{
  "model": "sound classifier",
  "num_classes": 6,
  "norm": "layernorm",
  "widths": [192],
  "label_smoothing": 0.2,
  "orthogonalizer": "polar_express"
}
Rows from block 4 of a small sound classifier, named by matrix and row number. Rows with one number belong to one channel. Each number is 128 + 24 x the weight over its row's rms, rounded and kept within 0 to 255. All counts start at 0. Numbers have three digits each.
After each channel's rows are labels from the 100 clips, of 14976, where the channel reaches its largest size: "loudest" is the band of the loudest frequency at the time of the peak. Only what is clearly more common there than usual is listed. The data: struck, bounced, scraped and rolled objects made by modal synthesis.
# filt: filter width-3 conv, dilation 16 (model.blocks.4.filt.weight, 192x192x3, each kernel summed), inputs 0-191
# gate: gate width-3 conv, dilation 16 (model.blocks.4.gate.weight, 192x192x3, each kernel summed), inputs 0-191
# out: residual pointwise conv (model.blocks.4.out.weight, 192x192x1, transposed), outputs 0-191

filt.56:139134091198122125080152093111130145130107103103115119135125152176142119109129113148146115135055143116098128129142164149132144147087152125140124119116158137142124069087123114146122140160105143160059120135068119138135127141112100139135108127111137103138117087151145143128123141150155139125119125131129126136134159126126136130131118122108097080130173150128146123118085156118102111111147112127104158096151111110167114104073113103182151121176117088106108112117157173128115145151147151133107131127165137139152141081146126139115107165134158172080100101128103129149137120163164128166
gate.56:139125128161097117137144134175160131145152137116141156067104137114157115113101160089106134130141133182129140121122110124134181163110140112128127160142129162118149097112156128166136156141147124136098102129140137141124107142119124088136122114130152147100114107118123124127124162129142115150083109102119161124130088143154107090165136128147118101142130148087113180151159084174140117112142104137164112154112115109070132104095089140092154107113109080141126104104128127156068088140134140097132122189071173152097150112099118130129151114142158141139168146125100114128099158116136095120
out.56:120153175118106098175111142097153157116141147131086117103137099121113127132134121133145077091158184120132153139128158139124100084167149090159114113085119160117115080126149133149131152142108128120167096132131109091136136131108128143137133118126181177136125129086103097146134126110108144140161092128096087130135140129095119169118169113107106146153164100115133121103125118193096132131134120129140100093148153110101130090111164129170063136130132095102130103180084145157133137122117148149162091089135134129123130152132149118133112138144118137115127090133136150142131162128160168114
loudest: 250 to 500 Hz

filt.108:077170172136147134133131120097086108128153142122120132100157076133146130137128118160157194132118102076148139140142118165131147137119120148144124112162105132118147143142117098111124145105153162129133127130137130149131123118108135104100156138129207091161133123110111129097137107132126131093127131112092142101077088122126149077115137119149147170151145116132167109081152165132149113087115165153178109136117099119146141162098138133120077135093106114117127151132096087140123155147118129130103138057124131103129103148152123105155109142148120166154121157143145073138153096146122136128
gate.108:117119123103150158181103120147114164094178150127083100086108092103113140166150109119121169105064157108162138147120096168106098124164131129104123117151123080122134149169132152137115156139092135165117131125140113123149148110163177110116140154125141094126132143099133163164122170129149134101099134143101122137117113142127141080132139107111143185146103094144109092132151139093134141121139138160135120175153138133063112144133122148091129156158109090123121118174123102103121141132156133135093149165083123129125131151102087144114136157131137145137115134121088135118125100086123100106
out.108:103066119142146184174147134155080154155105151156157164098135134120121113089092145122144167088135113135140138132136113102108134098093108107132171107144141131131099156135131121147122121150114114145123110199134118124167154076126136135139143152134122144124104145136146126160099141150071131107105169102133089128121146152105125095125118133094103148150108153099131119176158121121138136159128101139114117144091108147132129080134162119101133139152117112122130108109114098130087138116142122149115159134113085051101118130146117166139131141199143125114150083143143125150102149145159114114
loudest: 500 to 1000 Hz

filt.178:156082106105085157162130078126190105103102146141121100112162093092116112132147135115152159093105135149110122121168122119101139117175146124139133153108148126150107151165172117122159155127138091174149169151127088120089131122134181108146186110155140108129158158115099126126128126143150114166110088106135150106115141107120123174130105136139134143125100128145131107122105131085155124118111096097177124147131151152138092094084117143115122117135094120153099120112137113135139110099124128143114117151081115147158103117127137151107089138138124151157076168118156131162110118149166096117
gate.178:080186090147115145140143127132127104130157134151090118106084106140102118120140110186139142152102137148147115117110159119102136122157083132125164146148114156114177103135105088127130122113138142138153099101140123126138116112172138091091104118125147146164127106100139190123134100108145131098141099158173078094106056118091122127147110159157134136134105108126111132139134154136193124158130150146135138143104123136135146158107134132106096159155093120134086144161099103128107085136159152116119130168131121129151137128141157130101128122138147133101125112094061139121104120109136152166
out.178:152156108157121136139144112150134116110118121111160122135147154109076106099161097169139119165157114096159119103132116087094127128157126112109148147132189130110147101170135137115152146082132133112138144105166137177100146178177151128128127111145119107112114124125118136136123137127104150120124152174068130126145129129117108121157148142143125061119122114110113123180110150125127128131125115136106164123141146096085108154139074112097125166130109125120104125140129151107131122139131079096139088148094068143132166085150192134131123154112128116135097121117140099168087115123172137159
loudest: 250 to 500 Hz

filt.170:096135151146135161101136097100118124138097161113085099128088109147086099113101131129179102132100119124141130093131132120133105145155142123145128158130122121094126175124132156098134154114097112072124106101116166135127101176117150117171107128105105133164122106113146084108138098129088118134187109080099157134131140157149169131124168121116127155131152150122175173116111149111094148127120110149132098086127120118114133131184109143108154114117159116115105120163158151093158143148089101126166129149143104146134143124105158164172101123142148134099088121100167090142126115138150123159
gate.170:144182153146152167147118127122133132097145137151115120126164115164094117089131135135102121090113115081116121117151090122077110121138128104116136156135088142086111118119111131126166097154156128137129131175113127075134100154102116143124174184128127153131120085127144117097127139103142127122136134106086107118105085179136143138133128133124125115141121123106139152098114133157137130119128171125129116138149115088161133101144092166156142159078124136104132109141185200116098149123152139147078145133141132131179122086086112160168099093114148126119126112116100148149131140094104150164
out.170:143117081116099155096139134082089099102084098096169136125141126136096136100141095133111144151143110083142119143102137149091158163118095127096135149141145122113138148138111083127089118152129127149150091169109127108105128110122121108123133138144103095120153147144120107126115159136176108121096169127102147116157123087118145131133107177131127108099138157114115095163129131136165147128108134203136130177113148098136096125130140125140153105141153140116141104170117117129128103100155137137152139139160169110136129140145130100096130148106113141159161130168132152128143152171074188069
loudest: 500 to 1000 Hz

filt.190:111114133164131152137136095114074127142140105160119133147089125135191153096104106128127129162130155077131125147123128089124116165149126166124117112105090135108126137150130106154161132132164148125132166110141105110112132135148160125110082099154106107081161115098143086138104132127161140147083115146148152133180094114152145140118126169206125089134166121114121155141127105127114110097097088122091112081131151154114115135156079124134106144124131155132142134089140089132146112140123141092167095170155154122097095141145115132145169151135128126132141116171135110148103146117109164121
gate.190:159088143159142137117125149130115094113119193137144159120098143121114152120188115131132153087127132138105109137138114167114164133136134137099095114126124126123124111130129162130163138119118110146104073135140119115129131135143138144125104100125117123134124161126143137154152150099118138074167096120129161126145122109134132084145094126099180157144129129132121159085090075151114112153162126088124149106144196075132169123139141136091096159120118126111120075103143139120100123117113143164134132147152121152105117100074146142151127061148110093128146097155163119153090128121073128125
out.190:125108139114125132104147152114157152181117128138117112107134162130173115091135112152165131148136163122095107184126129111114149089145110109109105147126126118127151139132096119157138139126109050150132096143134128131133096100127113102119134125135128147123109119147152119163125136150119154145130167161188083209103153153150116106134148174124113084144121130116150133126115121112111130094168091113119138126109142132143104106152137127118133105108099158126123122155073117112161165137178132148151151128121128145114139081118148117098099092182120135143117141160120106096090087105065141103
loudest: 500 to 1000 Hz

filt.57:137109168107061136103124141114139124141116143110119159182139151147101126104116104120141114111130074108116113167095127112117101110102119145166116116148101128107125099159165154147140148134124105113118160080108109102126131116112156168102128115179140144139099150189152124106117098140151069141160191102164158123096153143163156102104113124130160110175105117123148115155141163133143119154144104153103094102122091143112118121147155104139135145120171162104126109136103068101110126147175074140139111117141164119143114125128124127143132119109134093165116115117132146103116130137132123160
gate.57:116129138136112111158100144145166132114161122117075120096118129119128119092118095141162172104125094102143133158146126110139122138133103157109154153148140150132113143139141088098134157178135116154139094133130102141138167163141135158109161107156128116113139151132109134133124149145150098123100141101109126147131091118156158095156079135155109089095084141111117107133161142117125086167131155119067152124151113117068124179127073133115131129147098159139111083116108121100115141175114113115120106120137143184103163138130126107122151155157164166133065144085134094112130124102144135106
out.57:097130110115138094105142072147133128156089077136160082174146136169150082118117102117135119120122099129146159114171121151107153206153091138111139153094177126114135141123117125143121132156159113093112140174103116108053113154159152162159133129129099151121117107127135113121135130120106127117116106143133105092152113151097115144142111127045117145148104116094169143143144149154152147119107162129137118112120134160123170120130100135119120100138114113112106145127161139139111114136144120141148157125092135138102138120134146141130160121101175138162130145132141091130112176139109091092
loudest: 500 to 1000 Hz

filt.124:125159093143150134140138165121162153102075102129153111092110134135126097176111110188111105088109137162131121169115145109128135151159125203100118072086128116141108138130163150111115131157138131122106124137160129097125116104116128115125125160101157125121102139125147109081126123159149162114092096097095108098144140133144132139140136130088154132144072153119127161139103132156071143110104105138100146119153081101131188122153101128156108106136117123105110138137105118123106133113126120133151092161157110132111159128127112145136156175145150152122100148110113139115150193155145102133
gate.124:081094084152137170114129099124151155117122133118107151100133136130061125114156114099120087093074125106135109164138175118164167149113129157088144108145109150117159134113163116109124147110136137123136127111144149099147135145143155092060118130123158115125142082139111097132126126102120154110114150105104123117110088131161142136153159160135097099128077116130137154135125123100136146170104122157127151120136132082145141119157144145146127164120144105126130152124147102144136168135119114146114174106138141122155128121164165162125106124116108137106095153097124109187140062158087090146
out.124:123085107113116131108098100135104083139130150151085115117133107157101161096166087115159079164135114099117103158138157165141107156148133108090103105140193114100164109096119156121095183124108126164128145152162140159163119108110146147125145095097129131121129162119118105170119144094153088129137127095182186129111140115146126145123086161137145102167121124134104098147146122119161137121106139104137106122102132144095129115133083122128163136174185126093141101113145098128111151113135145131137177103150125116115109145120132130128133160127150148107103157108135113123174118110138120150
loudest: 250 to 500 Hz

filt.131:141124145111114077122155115123117107147153106167122124090174152105171156125164140100118162114167166149082109154143122146130098142103163114120097122121150148129149102147110125129130121107154084109081120168182142153108142161135112074141134118109158167107116109090117133132112134088128164122139132123103106086155109111176123190157133127155135098132192123153120110125109073138102135125142133156115123118149132150104083116148143141104112089143146125133100167148167119133147128122115122153134163134144083136172110089108138127147132068140113127114111102161118131119131136125132098123
gate.131:089132112173142145175115130133105167099151124124128113100075135180117128102124098151066149117124100124144151134095118091144139159128116164114155141117159145131126148143100126106185143186167139130129181142122109150118117129137124097099124117177108136121150110141143133138132116119093130127104095118095093100115151175187097125137123139128099162117110121147131151155099097152114143162163133161112101132115091096112141114140091110126141138102083101182144097149092133124141110126139106127125134146143101131098125126095134118099111111097118113132145113135113187123156194124127112121
out.131:081138123101079108095151133145144130142145124096125130129084184168137105161130120126125116126125123150068144152115139159169135104143147153139127138136103126099140146142107118080093148126110165134161170112103146111134141126136153077113125130116148135118121076133127174110147140151174104121132133131078163178143113117153142098097099169117153141147111160114087126103121139121131163078110150070119114150150149178106133143135110133119139112128123134096130150148141121114110139137156155156069153093081113161123153107163128115090154141119120133144159124130109129100096106155111101149
loudest: 500 to 1000 Hz

filt.162:131087081128130147111150071104127109161129152077056139136084105115144122150126133153115103139112121087119132122134130139108135168098144131104133146139119127152160127112101080107108105115134066126115114148147136118167074135112105110148135154139089157150119128156153106146158167147120141159123084137149176126139122123170138133126143155107129132135135163124106139119127112156088162138121085126128119100136113111107123149116139135165209131109121130156141087131172124133124131166133072150100124121149127095144107152125131091130164176122138156143110134096144104160113160117099142133
gate.162:154134145114081151125065100087089156127138151124153154136128155183116138151142110117096122100133138162128135163154118149122088153152115179098099112155171143101127083126128111093171141144171107153082108112113120159115123124118131148181163142091161075115073118118102108138099111156118126111137135085126165180109138150139112091139150151105120144138102143104182140125113121093124119158118144154141123166123138141126137090098123111091085126107127133093130148161101121125145155127086143142156131126101113112156137114111116148147152136140122123160131100095118121114118138121158141140
out.162:105167187125129114152140146089123132164150154144161107151151105076104120100140165121110093117119156139148111137116114134176149130148157114134090116154134095101115111132158113100135113139135133149127171120127129130115141126106098181079136116109090182094153114131125104111124132150102065112157169125125139110112147068110179151134128115138113135103125134114158147122149142126121096135155174130126099169107155133098112143167124146098134105097129113172155147156112109110132101146134139127117180105130098059156131112080129125102128144112113155169105131130108151146135146105108136109
loudest: 250 to 500 Hz